python train.py --vocab_size=50 --encoder_norm_position="pre" --encoder_mlp_ratio=3 --text_encoder_causal=true --text_encoder_layers=7 --text_encoder_norm="layernorm" --text_encoder_norm_position="pre" --text_encoder_head_dim=32 --text_encoder_bias="all" --text_encoder_qk_norm=false --magnitude_pruning=0.7 --decay_fraction=0.3
Rows from block 4 of the text encoder of a small contrastive audio-text model, named by matrix and row number. Rows with one number belong to one neuron. Each number is 128 + 24 x the weight over its row's rms, rounded and kept within 0 to 255. All counts start at 0. Numbers have three digits each. After the name is the row's rms in percent of the matrix's.
After each neuron's rows are labels from the 100 texts, of 14848, where the neuron reaches its highest value: "fires on" is the input token at the peak. Only what is clearly more common there than usual is listed. The data: struck, bounced, scraped and rolled objects made by modal synthesis.
# fc1: MLP up (text_encoder.blocks.4.mlp.fc1.weight, 960x320), inputs 107-213
# fc2: MLP down (text_encoder.blocks.4.mlp.fc2.weight, 320x960, transposed), outputs 107-213

fc1.528 082:128109128128128128128128205128128068128084128128085128128128076146128137128128128128130128189128128128128206128128128128211128128128128121170051128128128127128128084128128198081128128128128188128128128155128158128109128082173128128128122128128128128128128128128128128128178128128156128128128075128128128128128128128128128
fc2.528 106:128128128143137179114128156128128117128184128128128128128128128105162128128114128128095128152128128128128091128110128128128104128128128118128128190128128151153181156128128128151088128128128083128092167128128106092128128128125128128128128128128128128228163131128128128128128128114084156128131128128128128186125128128128120
fires on: "membrane"

fc1.178 100:128137128128128129191087194128128135128128186120109128128128128168128128128128128078128128128158128128169128128147128128191128128107042128128167052128122128128128193128128110128128128128128144128150128077128128128122128111143128128128128128128128128156128128128128171216128110128128128128180100128128170128128170128128128
fc2.178 081:128120137128128128128128128128128159128128128128128128128128128128128128128128128196128128128128079128040128146128128128128128128128247128128128128128128128128144128128146128128128128128128079128128128128128128160128128128151128128128128076128128084134128128128128082128128128128202128128128013128128128128128128128128128
fires on: "pink"; "<end>"; "bouncing"; "white"

fc1.371 145:128128128179128210128128128128128105128128128147128128128128162128128128128133092126128128107128128128128128128128124166128128128128128128143128128120128125128115106128085128167128213128128128109138128119144128118125128128128128118218109128128125128078130128128130118128128128124128163128136128128128128201128128178128128
fc2.371 210:128128117128023182128128128128126128098116128130128128128114128128128116128137154110102128128128128128145128128128112128194128128129063085128122128106128146104128128128179090203128128128114128086096128128143073128098161128128128082128139117128189128128107128128128153144172091128164159144128172109151131108128094130128128
fires on: "medium"

fc1.743 097:151128128218128128128128128128128053128128168157128128128067128128137128128128128117128128170128144128128168128128128128128128128128138128128128128128128164078139128118051128117051128128128050128128128114128142172128128128128128128128127085128128151128128128128128128173126170134128128128128140102128128128090128113128128
fc2.743 104:128128064128128128128128128128128128185112153128150128128128128128128157128128128145041128128128127128128175065128128128128128128128128128114128128090125133128195128128128128128255128128128128128182128128183128128128128128128128128056128128134128128128134131128128110051113128128128128154128128128128054128128128128128061
fires on: "medium"

fc1.707 131:128128128157126166170128128128128128148099128149128104124128128128128105178142128105142128128135131128100068128128128128128128128128128101161184128128128128143128079090128075128128128128128128128125128128211183118128128128128170128128128146128128128128179076143128196128128137118145128159183176149128221131126128128128128
fc2.707 167:129128128128175128159128128128151141073128128106117128096128128128128128122128128128128111128128128128112128128128128128128128143128091174168127050128108141128052127128128134128080108117128115128106128154114128128104156128128173129128146161160128070136055128128083128128128185079128043128123178128128128107128112128255128
fires on: "medium"

fc1.253 107:128113128128128128128128128105128128128153128128156150086078128128123054128128128138128128066094133128128139128082090118195128128152128128121128128128128128045128031128118128084128128069141128128128128161128128128128113128128128128128102128128128128051190072165128191128142165128128128128128200128128108128128128128115128
fc2.253 118:128129128128042128128128128128128128128169093128128150128164128128128128115128128184128097128111128193128128082128128128128128128128128128057128128128067128085128178122147065178243128128128128097128128197073128128128137128128128128128128128128128128128128128200128128128128128128128128128163128128128128128128128148156128
fires on: "medium"

fc1.328 105:128128128106128127120128208128137103162128128128128082128103182177128128128128186141128128128128128128101128128128191128128202128114128177179128173128128172131121128128128128128128128128128079128076128128128128128128113137138128128128128188128128128128128128101128092128067128128128128135128128128128115059128123128128239
fc2.328 074:128121128128128128128128128128128128128128128128128128128128078128128128128128128128128128128155128128128128128148084128219128128128128128128128128128128128128128128128128128131128230128090128128128128128128069128128128113112128128128128128128128128128128202113128000183128128128128128128044128128177128193228128128089128
fires on: "square"

fc1.447 101:069128128162075128128128111139128128128073109128176128128128128128128128128128145128128138161128128128128080128128097128128128128128128128128128128135128158128128122100128128166128128128113146128212128128128059166128128118128128128104128099128128128128083128128051128128128128128128133128160128128128154128176128165077128
fc2.447 090:128128128178128083128100128177128128128207128129128069128128128177091188128128128128128128128128128128128128128128165128128167128061123128128128128077104128128128128198128128128128128085128128128128128121128162128055128128128053174082145074089128128128140110128128128128128128128128128128128128128142128128128094128128128
fires on: "reverberant"; "clipped"; "<end>"; "white"

fc1.431 087:128128171128128134126128172184102132151128128128128128128081128128128099128114128128128128128128128177170128128128101044128128128128088128128128164120128128128128128226128186128128128057162128125128051128128128128128128132166128128128128128128128076128128181128128128128048128128105128110128095128133128128128163128180120
fc2.431 122:128161099128163128128128141128068173045128095138128161135131137128150128186126128100128128128150128128128128128101144128128128065128128132128148125128128128153128107057169074128128128224128128128128203128128128128128126128128128128128116128128128128150128128128128128178181128128128128165105128048128128128077128150128187
fires on: "bar"

fc1.144 099:128128128128105128102128128087128107128128128153128128128128151128128128129128128105128128128128170083128128128140085128128122128128071128088093211128129128128128128129227128140157128128158128128128128128128128170128152200128128128128081128128128129056006128128128128128152128117128128128128128148148128128128128112128152
fc2.144 126:128128128129088164128128128128128145128144173128128128138128095128119166044128128178128128128169128132128070128128128128128165128128128193128124124094128156128128128128128128116128145088128053126128128092128195128128128088114128128111128116128128128128096128128128208079152132128128156128128128183128077149108128128128128
fires on: "pink"; "rumble"; "<end>"; "white"

fc1.542 083:128099097128128128128140127128128128099128128128108128128128128128128128153128128128128128114154128128128192128128128128128128077128128102128128128128128121199134128128128037128128154128153128128094128128128128128135128119128128128128156128128176128173128128128128128145128128128128128128128128157128128090128128128128128
fc2.542 082:128128128098128128128128128183108145128085128128128104120085128128128128128128128118128094138128194124187128128128128128128128128125204128128209146126128128123109143128128127124128128115045128128114128128128128092128045128128128128128032128128128128128128046122128128128128128123128111128128165128128171128148128128128128
fires on: "<end>"; "muffled"; "pink"

fc1.118 093:128137128128128128128128128128128072128128128150128128128128128128128128128128128128128128128128128128128154074128128128128169124128128128177128127128159128128128051164128128128161164060128128128124128128128128128128128133128128128171128128128128128128128118128101128122128128157143113116082128128118128128128011128128128
fc2.118 055:128128128128128128160128128128128128128128128087128128128128067128128128146128128128179128128128128233128128136128128128128128128128128128128128132128128128128128128128128118051128128128128128128128128128128128128128128128128128128128128128128128128052092079128128128154128128111128128225154097128128213128128128128128128
fires on: "pink"; "<end>"; "rumble"; "reverberant"

fc1.186 099:128128128025128128128128128128128128214091128201128175128128153124128125158170128128128128128128128072128128128128129128128128128114128091128128128128128128128128128128128000128128128148128128128158052128128128128130128128114128128128128146128128128128128128128128128128128128128118128128147064128121128128128156128128137
fc2.186 099:147128128222128128128103141128128097128149128128128091128128128177128117128084044128128128128185128139192130128143128143067128128128153128128128128060154128128128128128128128140118128127123128086128072103131125123055128151095128128128185128128120164128128096124113128127128213085128128128128128128128128128128128128128039
fires on: "contact"; "bouncing"

fc1.583 091:128128128143128128128128128188128128128128071128128128128128115128128128128128144058069128101128128128128128128128128128128128128111128128128047119128128128128128149128128128128128128128128128128128128128160128128128096128128128087128128128058128128128066128128128128098128128128128128128128128141165128128104128128128128
fc2.583 078:087128128128100117128128128128128128128177128128140128128166128138155128128128128128128128128128128128055128128128128128128128128128128117128116036128128105132120128128128063128128199128128128128128189128175152128128128164128128168128128128148165072088128132097128113128128087099137128128128074128158128129128128128128122
fires on: "square"

fc1.298 116:128131138128128128128120128128128128128128128073066128128128108216072128128205128128128128111112070128128128205155128128128128128128128089128128128184128128081112128085193128128128128128128128036128166128097128128128128128128128128128128128155189128115128144128037128128128171128128128128128128128128128128146215128128128
fc2.298 090:128128128128128128128128128084128110166128128128128179128128128068174128128128128128128128128128128128128128128153162115128128128128128047128195150016128128128161128128128128128128128128128101179128128118128128128128128229128128128128128128128128128128156176128187128128128128133031128128142128128128103122107128127128128
fires on: "contact"

fc1.382 100:128128173000126128128128128128128082128128152092128116128094128128128128158127128128128128128128105128116128121128128128128128071176128128128128128128128121128128109108150130106122128128128128128136089128128128128032128128128077087128128134128128101128128132128128128128128128128128070128128128242128128128064128128119128
fc2.382 122:165128128087211134128214128128128128128128128128053128086128189128128220128132128115128128128128128061128128131128128128096128247128109128128128105128178128157101128128128143189128172128128128128100168128128128206128128128128093162164128142096120112128089099193182115128128118161134128128128128128108128119128100128128128
fires on: "hum"

fc1.284 107:018128147111128128128128128162138128120128128128128203128123128128128128102128128128203128128128128105128059089128128128128128128128128128128128128128164128128128128151128149119128096128044128128128128136128090128128145128128149132128128128128128128128082128128128128101128149046058128080128128166128128128128128128128111
fc2.284 060:128128121128128128128142213128128132052128175128128128128128128135128128128128128128128128128128128128128128128128128128128128128150128128128128128128128128128128128165128128128128128128128128128095184128128128128121139128128128128128128128022128128128128128128128128128128128128128128197128151128219136128128128128128128
fires on: "clamped"

fc1.63 095:128052128128128128128128128128128172128128026128151128128128140128128050128128100128128118128128112096128128128128120128128128128128030128139128160128128128180128128140159128128128128128128128128128183128128128128128171128120138128128128128128128147085128128128128128160128172124128128128128128128128149128128128128099128
fc2.63 124:097128160128088131128084128128114128128128182128127128102161069128153206085128128128165128128143128128128128128164128128128128030128217128128162100128128122052128134128128151128128128199094128128128128193128113128128128128128131128128128160128100128128128128159116128128104084128128126128128073128128128114125128153141128
fires on: "<end>"

fc1.129 094:136128128128128128128108173116128048132134128128139128125132150128128128101213048136128128128128128128128128128128128128128128116128128125128128128128128118128128128124128055128128128013128128128227075128120128128128128128128128128128128128128141128128008092124128128154128128128128128128128116100128128128128128128202128
fc2.129 139:128128128128132134097128128128128128159110160128129128128128128128128170142147128172128118128128118128102128128128138180121107128128128073128165128149175105128128128128139128128096128128128128128111128128128115128128128149128114128128147128146163128037186128148068105121128128133128099128128128134128145103128128099112082
fires on: "<end>"; "clipped"; "room"; "muffled"

fc1.179 102:128186079103128128014118128128128106128128128128128128144128128128128099128128152154128128128128128178110128128128182121128128128128128048128128128082071128128128128139214128128128128150128128128081128128128128128074128121122255117199128128100128128128128134128098128128128128128177074133128128128128128138128128128160128
fc2.179 065:128128128128128128128128128128184128128128128128119000128128128128128128128128128116128128111128128128048128128128146128128092128128128128128220128128128145124128125128128128128128122128128128128128128124128124100157128128128000128128128128128002128128096128128128161128128128128128128128128128128128128128128128128128123
fires on: "bar"

fc1.11 079:128128128128164128128128128128128206128128128128128128158208194128128128128128128128128128128128128128128128128128128128122128128128128128128128076128131128123112128128128128102184128128128128128128080128093103128128128234128128084128128096106093025128141158103139125128128128128128128128151128128161144179128128128074128
fc2.11 079:128121128128128128128128128128128134032115171154128128156128128128128128128128193128128128128128128128128128128128128128192092175196128150211100128124141249128096128128112133128128128128128067128128128128128128128128128094128128128118198128128128128128116128128128128128128128128128128128138128128128128128128128023128128
fires on: "medium"; "clipped"; "room"

fc1.169 093:057143128128128128128128128128050128128128130128065128128128128128128128128128097128128128128128201128152128201107146128128128128054110128128128168093128208128128128128128128071073128128128128171054093076128128128128128128128101128128128128128150128128147128128166217128089128143128118070128128128128128128128153128128128
fc2.169 091:180128122066128135128128161128128128128128128128128128128128228128128049128089128128146129128128128128154128039128128128128128128128128128128128128128114099182087152128128128087128082118135128128128128128128128120128128128131128128117084128128128128128128128130128128138128128128128128138143128156128128128128128128128128
fires on: "clamped"

fc1.529 098:128128188128128142107128128122128128128128128128201151128128128128144084128204128128128163128128128128128118128128128128187128084128145128128132104128128128126128060054128128128128128081128128128128128128174128128128128128128128128128128128130128128116128037128109128128128128128198128128128128127128122121128128128128141
fc2.529 091:128125058128128128128040128163128128085128086128128079113128128128138128119099122128128128215093128178129130128128128177095102170128128112106128119178128185128128163139128090126139105128128128128131128111090128128128141128128135095146128128128128042128128128142128110062174179128128150128102128128143128128128133128142078
fires on: "medium"

fc1.100 096:128128128128128128128128113128128128128128128128128135128128092128112128128128128065090128128155128173128128128128128144128159128128128128128128128098128128062128128128128128128128001128128128128128117128128128128128128128128128128128128138074128128128105128128128171145128205128128128128128128212128245128128158128128142
fc2.100 084:128128222112158128128128128128128128215128128128084128128152151128194128128128064128128145154128128128128160128128128150128128128124128128128128111128128156128128188128128048128182128134128199128114128128128100066128128059128139128167098128128128127185128128204128128128128128127054128128128128128128112104128128128128128
fires on: "clamped"

fc1.476 106:128128128128128128128128067145064108128124128128209160128096156151128128128128128128128084239124128128153128099128144128128140128128128070128128112128199153128154128128128096128128128128128128128128128139089128128128128128149128128128135128128088128102151128128110128128128128128128128122128128128158128103123144128058128
fc2.476 114:164128128128128128134128128128128212128128128128128128128128128128101128144157131128128128128128128128128128142124128128128128166116110120159092203128128128170128128128203087128135128128128128128147128128119128163128128128100128128070255128129128137128128102128128116128128128128128128128128128128128103171128108128128109
fires on: "pink"; "rumble"; "<end>"

fc1.689 106:084080128128128096128131125142128113128151079095128128128212099136128128128128128128128116128128128125128128061128128091128149135128128128128109104128128128128142128128128012132128076128128107208128128128164056095128128128128196128128128128128097133112128128144128128128128128128128128128128128128159158128128128128128128
fc2.689 114:128128128128130147128128128104208133128175128089134127139128128128037128101170128128105128108128128128156128064128101128128128062092128098128128216085160128128128128128128156128128128128128128116128128128128091069128128128128128128128128164128149128085077128128116128128128115155128128128069100166128123128128128128116128
fires on: "<end>"; "clipped"; "white"

fc1.9 119:128183128207128047128045128128128163128128123128128126128128076159128128128128128128193088128127128144128128128128098081128128128063128128036128128128128128167128094128128128128128128128128051128128128197128128082121128128128054128128087128149128143128128128137092128073133128128081128128144128128069128128128112108128128
fc2.9 069:177128128128128128128243128128128128128128128128163128128097128128128128141128128087128128128128128128128128097128128128128181128128128195128128128128128128207150128177128128044128112128128128128128128128128128145118128128128128128128187088128122128139128155128211121128096128128128128128128128128128128128223128077128139
fires on: ","

fc1.50 082:128128137010128128178135107067067128152128141128128128162128128128128128128128128132128128128128128088128195128117088065210128128083057128128128128128071128128128128128035142128128128128128122128119128128128123090128128128102171128128128128128144196128128141128128128128182119128128128128128145128156128155128128128128128
fc2.50 099:083128128128118128128132128128128128128128128128128128128128128128128128128128128128128128118128128128128128128128128118115206128128128110128128128128128139128128255108128128128128128128073066128128128087092151128128128128128186128128128128128071128128128128128128128124128078128128128128173128128128128160010191128128128
fires on: "<end>"

fc1.658 102:128032128128128100128060128128128097064128116128128128158128107128128128221126091128128087077128049128135128128127128128128128128128128128128128090128128128128081128128128128128129128119156128128128134128128189168128128128128128128094128128107149128128128128128135128128128128146128082128128128110128073128128128128128128
fc2.658 096:128128180128128167128128128128128193128128057136104128128128128128128099124128128128128128177128128125128128128128128128128080128128128128128128120149128128113138079200128128128073128128116102128128194128128128128092128128128158128128128110128081128128128156128128128128128128128126128137128183128128118128128222132128128
fires on: "with"

fc1.458 092:128128128128128128128128128128128141128126128128128114177128172128128105128128128128165131128128128128128156128114128128128128128128108068142128128134128128128137128128092086128106128128085128128128128128128128077128128145128128128128128220128177176128128196141191128128128147128128128094128128128128084128128191106128128
fc2.458 093:145128128124128128128122128128128128128099128128128106128128128102128128123072128128128128125143128134128128128128178176128148125128128128128080128094128128128128128128128128128128128024128150128128128128128067128128128128140128143128128078128169128128128128128189132142152153143136087148168176128128176128128128138128086
fires on: ","; "repeated"; "<end>"

fc1.222 085:128128128128128128179128128190128128128128128128212147180147128128128128128128139128128128081128128128118130128142128128128128125128094128128145128114128146128088128081128128128128128128128122128123138128128128128128115128128128128255128218128128106033128128128128081128115128128128128128128128128094128099206128128128128
fc2.222 120:128129083128128121128128128128128128165128128128086066141139136128128119128128128128128182128128116133137128128119154141140128064128124128128078153169145090128178128128128099171128128206079157128048128128145128128090128141114128075128128128062128128128128083128128128128092174128128128128128128112140089128042128128113128
fires on: "with"; "muffled"; "<end>"; "mains"

fc1.615 087:128128128128128116128049038128128128217104128118128128128103128128128125157128114128149128128128128170128160128128128096174128128053128128128128128162035131128128098128128128128128128128128128128128128128075128128128069068128113128128128128128128128155128128081077128147097090128098128128128128128128086116117128128128128
fc2.615 100:128128118128107128128128128111198128128173159160062082174044128186128152128095128128128128128128128128128128128193128128128120135128128128168128128128128128128128128128128073128128128128104128074128070128128152128128128171128128128128073111151128128128077111128128128128128128130128128128128128128119080128085132128102083
fires on: "<end>"; "tube"

fc1.266 155:128128128128129142120128130127143128128128128128128128186150135128128128128153117128128128128115128128101128145128193128093128128128128128149128128128128074212128128128128128128128128128173128128128112080128128128104115164119128178128128066084128128128179128128128128141148128148128128065128082161128128117091128128146128
fc2.266 096:128128105100128051128128128128128128128128128128206153128129128128128128128128128128070128084128095136128128128128128110128128128128128095128128127128182128128128083128128128128128073128128128128128128146128123128128128128128128128128128128128128128128128053110119128128128128128103128128079153128128110096128122128128128
fires on: "with"

fc1.393 113:128128128094128120128132128128128112153128113128128128128155128046128128128150124028128128128147128128128128155128115128128128128105128128128128153128128128087128128128138128161128128138128128116226128128128083128217087143160128128128169119128143128128170104109126128094131128128128128192128058066175128128128128128128244
fc2.393 080:128128128128128128128122128107128195128128128128204128094118128193078128124128144182128128128128128128128128128130128128141128128128128128128128128157128086128128128128128128128128128192127128066002128128128128128080128105128165128128128128128128128128128149128129140128128128128128128000128128128128128128096000128128128
fires on: "bar"

fc1.718 095:128128043128141128128128128128107128128128106133181128128114145107099128128128128128071128128128128128128128128128128106128128123112107099128128128128128128128128128128060128128080128128128055128237128086128128128128128128128224128128128128084128128128113128128128128128200191128128128162092128128128128128000073128183119
fc2.718 110:128128128128128128136128137128128078128128128128128128096128119128128128202128128119106038154128090093128128093128119128128128128128128113128145128128177128128065137128139128128242128128128128128128096128128128081135100136230123128128128128139128128167128128128128128128126067106128128128128128128128128128105128128072094
fires on: "reverberant"; "<end>"

fc1.43 099:128116128128128128128128128114104128128108128128097128168065128088133128128128128128115112115128128128128148128128128128128128128187124135128128105128173128128128128128128155125128128128128128127128128097120128137128128128128114128081128128128130128128110128128037128135128128128158128156128128128128128072163128085128108
fc2.43 097:128128128128128128128128111133124128128128128128128171128128128088170128128128128157057128128101089155128128111128128128128128128128172128128128128128128128128128128128128126188088128204128128128128098128128128128128128128128104128128128170185128160128153128128237128147128128128128128128109128128128105128128128143128128
fires on: ","; "bouncing"

fc1.629 103:087154128128124128125128128128128150128128128230128128128128136128128128147128128128107128110107128128055128128128128125128128062128128128128128134128128128128103128128128128128170049086128128128128128141128092128128157151128128194128128128128128128128128128124128128128128128128128183116171095192128128038128128065128128
fc2.629 101:128128205128186128128071128128159054111128182054128128128145128128128151128142136128128128128128128128128099128128072128128128128128128128128128128128128128128183128128128152128128128128112128128128145128128128128128128129158128128127128128128127128128128128128128128163128128128128128178101128128128100128126128128128128
fires on: "with"

fc1.54 101:128128128128128118128128128128128128128128128128128128104196128128203128128128128128128128138128128128136128128128128128165128163124165128101128127089128162089128168128089128128128183128128128110128128128128128136134159097100145128137138128164128207128128128128128167128150128128128128083128128128128068182128128128185128
fc2.54 117:128155128142059128128128128128128128123128128128128128128128128124128128123128128128128092128128128097069128128128097128128131128128153187132128128128128128128128128128128128128128128128128128160128187128128128128128128128221128128161071173128128128128128128128128100128128130128079128188128122128128128128128128165128128
fires on: "square"; "<end>"

fc1.531 079:128128128128174128128128118128128128128128128128128128128098128128128128166192128128128128128128177128128128106128128128128128106128128128134117128159128161128173128128165128128128128074128128128128128128128128128128128128088128125156128035128146128128200128128128128128119130128128128128128128077128128126128132128128214
fc2.531 099:128128128144128128128128189128128128092132128128128194128128136128128128128147128128161092128128128128128175128151014128167079128128059128128128128124128128128128128128128128163185148079128128128128128128128126128128128175142181128079128128128076137143053128128045128128128128127154069128128128147128128128128128069128128
fires on: "<end>"; "white"; "thin"; "pink"

fc1.377 117:128195116128153127193090128128049071172097152128128128128095128135128128128128128086128128128118067196128128128123128128147128135128128128062128090128128128128128093128128043161128128128128128080157128128128128128128128132150128128128128128128128128128128128114128128128128119128128128128113128128128127128159128128149141
fc2.377 089:128128128128128228128146128128189128128128104128128128128128128128128128096128128213128128128128128018146128128128128128128128128128128128154128128128128128128128128128128128128128128128128191128128128128128128128128128210128128128128128128128218128128128128128128128128128128128128128128128000128128128128128119128128128
fires on: ","

fc1.456 108:192128128128128128128128128128128128128128128128127128128166128153128128128128079151128128128111123128128128187128095128148128128128056128128128128128204128128128128121128128128128128128128128128110128128095128128128128117128141128128128128110128128128128128128128128128128128128128126128095128128128128128128128128128098
fc2.456 115:128082128098128128128128062128128128128128129165128128128130093128128128128128128128128128128128128147128121128041212128098128128128173128128096128128128128128128128144112116128111148128128136211128128128128128120128128177128108128160067128128128128073128128128128128093205122128086128086128091142128152128128128128128128
fires on: "pink"; "rumble"; "white"

fc1.715 104:128128113085128128128128128128128128128111128128107128128128128162128029128128128121177128128128116128128128128109128128128128128103128128128071069128128041128128149128128128128151156109128128128128088170128128128128128128128113104128128123128083128110128128087058128128101021052128128128128128128128093090128128128128111
fc2.715 082:128128128128143128128128128122128128128142128128207128128128128128129128128125128128128128140128128104128167128128123128040129128128128100173128181128098134132128128128128128128128128128128145076128128128091123073128141179128128128128128128128164128158128128128169128128128128128060128067128223132128113128144128128081128
fires on: "pink"; "white"; "<end>"; "rumble"

fc1.693 152:128128128128128154128128128128138172180142123128128108128128151128128128128128128128174128128128128128124128128175219155128094128128128128072128128128191128128090128128097128213190128115128128128141128128128128145128087128128128128128128101128072108128128128089128128044078232091128128128126128128128110128128238128128095
fc2.693 110:140128205128128128137128128128128128128168157128148128097128128128133173128128128128128128128128128096128128128198128125128128104128128128128128153128128185128128128108128128101121098081095097128128186116151136128128128230098143152117120128128128115174128128128128128161128079128170128046128128128058128128128128128128127
fires on: "with"

fc1.116 096:156128128128116128154050128185128109069128128128128090128097128146152131056128139156128050128128128128149157128130140156128128128228112128128187128128135128128128140128128128128128128128108169128142128128128128128128135128128101128130134100128128128128128074193163128128128127128128172128084094128128128128128128128105128
fc2.116 101:128128160101177128128128128131128128128102128138128137175128128128160029128128076128128128128128036128053128128142128128128128082159128128128128128156128163128128083128121116128128078128128128135128198128172164128128128128128128128121128100143128128151128128104052128128128128151128089128128128128128023128128128128128128
fires on: "reverberant"

fc1.463 102:092128128162128128128128128169114112128096128128128128128128128128128128128128128177128128145059128141128128128128128128089128128128128128128128128128128128128128128128128128128128176128128128128128109128180128128128137128128128115128128059128024128128175128128128128128128128128170129090134081192128060132152128155128128
fc2.463 064:128128151128128128128081127049128128128128128128128128128128064121128146128128128128128128128128128128034151128128128163128128147215128128128128088128128128128128128128128128154162128128101128128128160128128128128128128128128109128128128128128128128186128128128128128128115128128128128128128128028128128128128128128128128
fires on: "medium"

fc1.659 128:128128128128128128128128128128128128110128128128092128128128128128128128128142128128128128142128128117128128128128128128128128096128128128128128080128128128128128128151128128128128099128128128128128128128128128128128128128128128128128157141080104128128144128160128128176128128077128128128152128124128128128128128096128128
fc2.659 062:128178128128128137128141128128114128128128128128128128215128128128128128128128128128128128128128207119128128128128128081128128164128128128128128128036222128113164116122128128128136128128128128128128128128217128124128128128147128128128128124128101127128128128128128128085128128197113186128128128128126137128128128128045128
fires on: "with"

fc1.536 088:128128128128128128073112128128136128128128128128128160103094128146103128128125129200128128128128128128128128128128128128114128128128128128128128128128142040128132128210128128128128128177062125128128140128057128128128128128128128128128128064157128128128227128128128128065128128128128128128128128088151128128128128128128128
fc2.536 131:137128128128128128128218128128128128128063128128148128128128124128128128128128128061128128128128128128128153128128128113128128128226161089128128154128128128128159151128128128128149075117128149128128128128128128128128092128128135128128139129128125136115129086164128128128128128128128128128095128128128102128140165194128128
fires on: ","

fc1.75 106:128062128128131128128145081128112128150128128128128128128128135128128128128162120128128120170128128128128128128138128128128128128128128088151128128128147128128109128128128128128128128128128128115128128107126128128128074128115128128125211128129093128150143128226128128165169128104128128128128154128089128128128128128166128
fc2.75 093:128117136128128128128124205128147128100128128128146128128128128128141128136128128128014128096128128128128169128128128081128158148128128128012128128128128128128128128128128128128128128128128128128128161128128053096128128128163128128182128128243146128128083128128149128128128128145128128128128128110128164128128137128128128
fires on: "hum"; "rumble"; "pink"; "muffled"

fc1.83 091:128201128128128128128128128128128128132128128128128128128083128128128128128128128128128128122169158128128128128128128128128128128128128128128128128128128128128128128128179146013160128128128128128128091128090115128041128187128128128128096137128143086128128154040135128128128128128128128128128128128128128128128128085128128
fc2.83 090:128128128128095128128128128128128113128128128128128128128128101128128128128128128128128128128128146128128128128128039128128128097162128128184128128128167224128128128128163165173128128189077128128128128128111088128146128128128128000128128128128128128128075128128128128152128128128128149083128128142128216065128128128136128
fires on: "clamped"; "<end>"

fc1.349 100:128205128128128128128128118137128163128128154128065160128128128128128128105128196044128089128124128128128142227128128128128128128186128128128128128128128128128128128119128141134079128128128084128128128128128128128128128128128128128128128124052150128128089128128128128128128128129128140128128128159128128210165209128114128
fc2.349 085:128128128128145128128128128060128128060128107128128128128128128128177128128108128193128128159128128094128128033128128141128128128128128128128128128065128128128128128128128142069128100128029159056128146128128129199128128128115128128099128128128128167100128112128128128128128128128105233128128128128128128128050128128128128
fires on: "clamped"; "<end>"

fc1.199 081:128128108128128088053129128128128128112128228197128128128128128086128129128128128128051093128128128128101128128128133128128128128128128088128128145128128122128072128128128128128128128128128128128128091128128128128128125128164128128128128128128128128128163128128128128134128128047128128126128128128128128128128182209128128
fc2.199 107:128128128144155174123127128128128128115128128147057128157128128160128104128128128021128128128128128128125131128128134136128128128128128128104128128128128214131128112175220128104128178128172128056128147128128183160114154139128184128121128128127128128128133128091111128128168128128138154128124128136128128128128128128128128
fires on: "reverberant"

fc1.252 095:128128128128128200130128128128023128128128128128128128128128103128153128128128128128128128128138128128037047128128128128128128203128128128128128128162128128128128129113128078128128141029128128077128128102128129128128128128133083128160128131123128062128128128128128128128071128128128105128128128128128128128128128128128128
fc2.252 075:128192128128128128128184133105139128178128128128128128128128128128121128128128128128128101128124128128128128128128128083128128128128128128128128128128136128066127128128058128128128115128128128128128118128140131128128128128140128128128119174128128185139081128128128128128136128128128128128128128128226128128128128128128128
fires on: "square"; "clipped"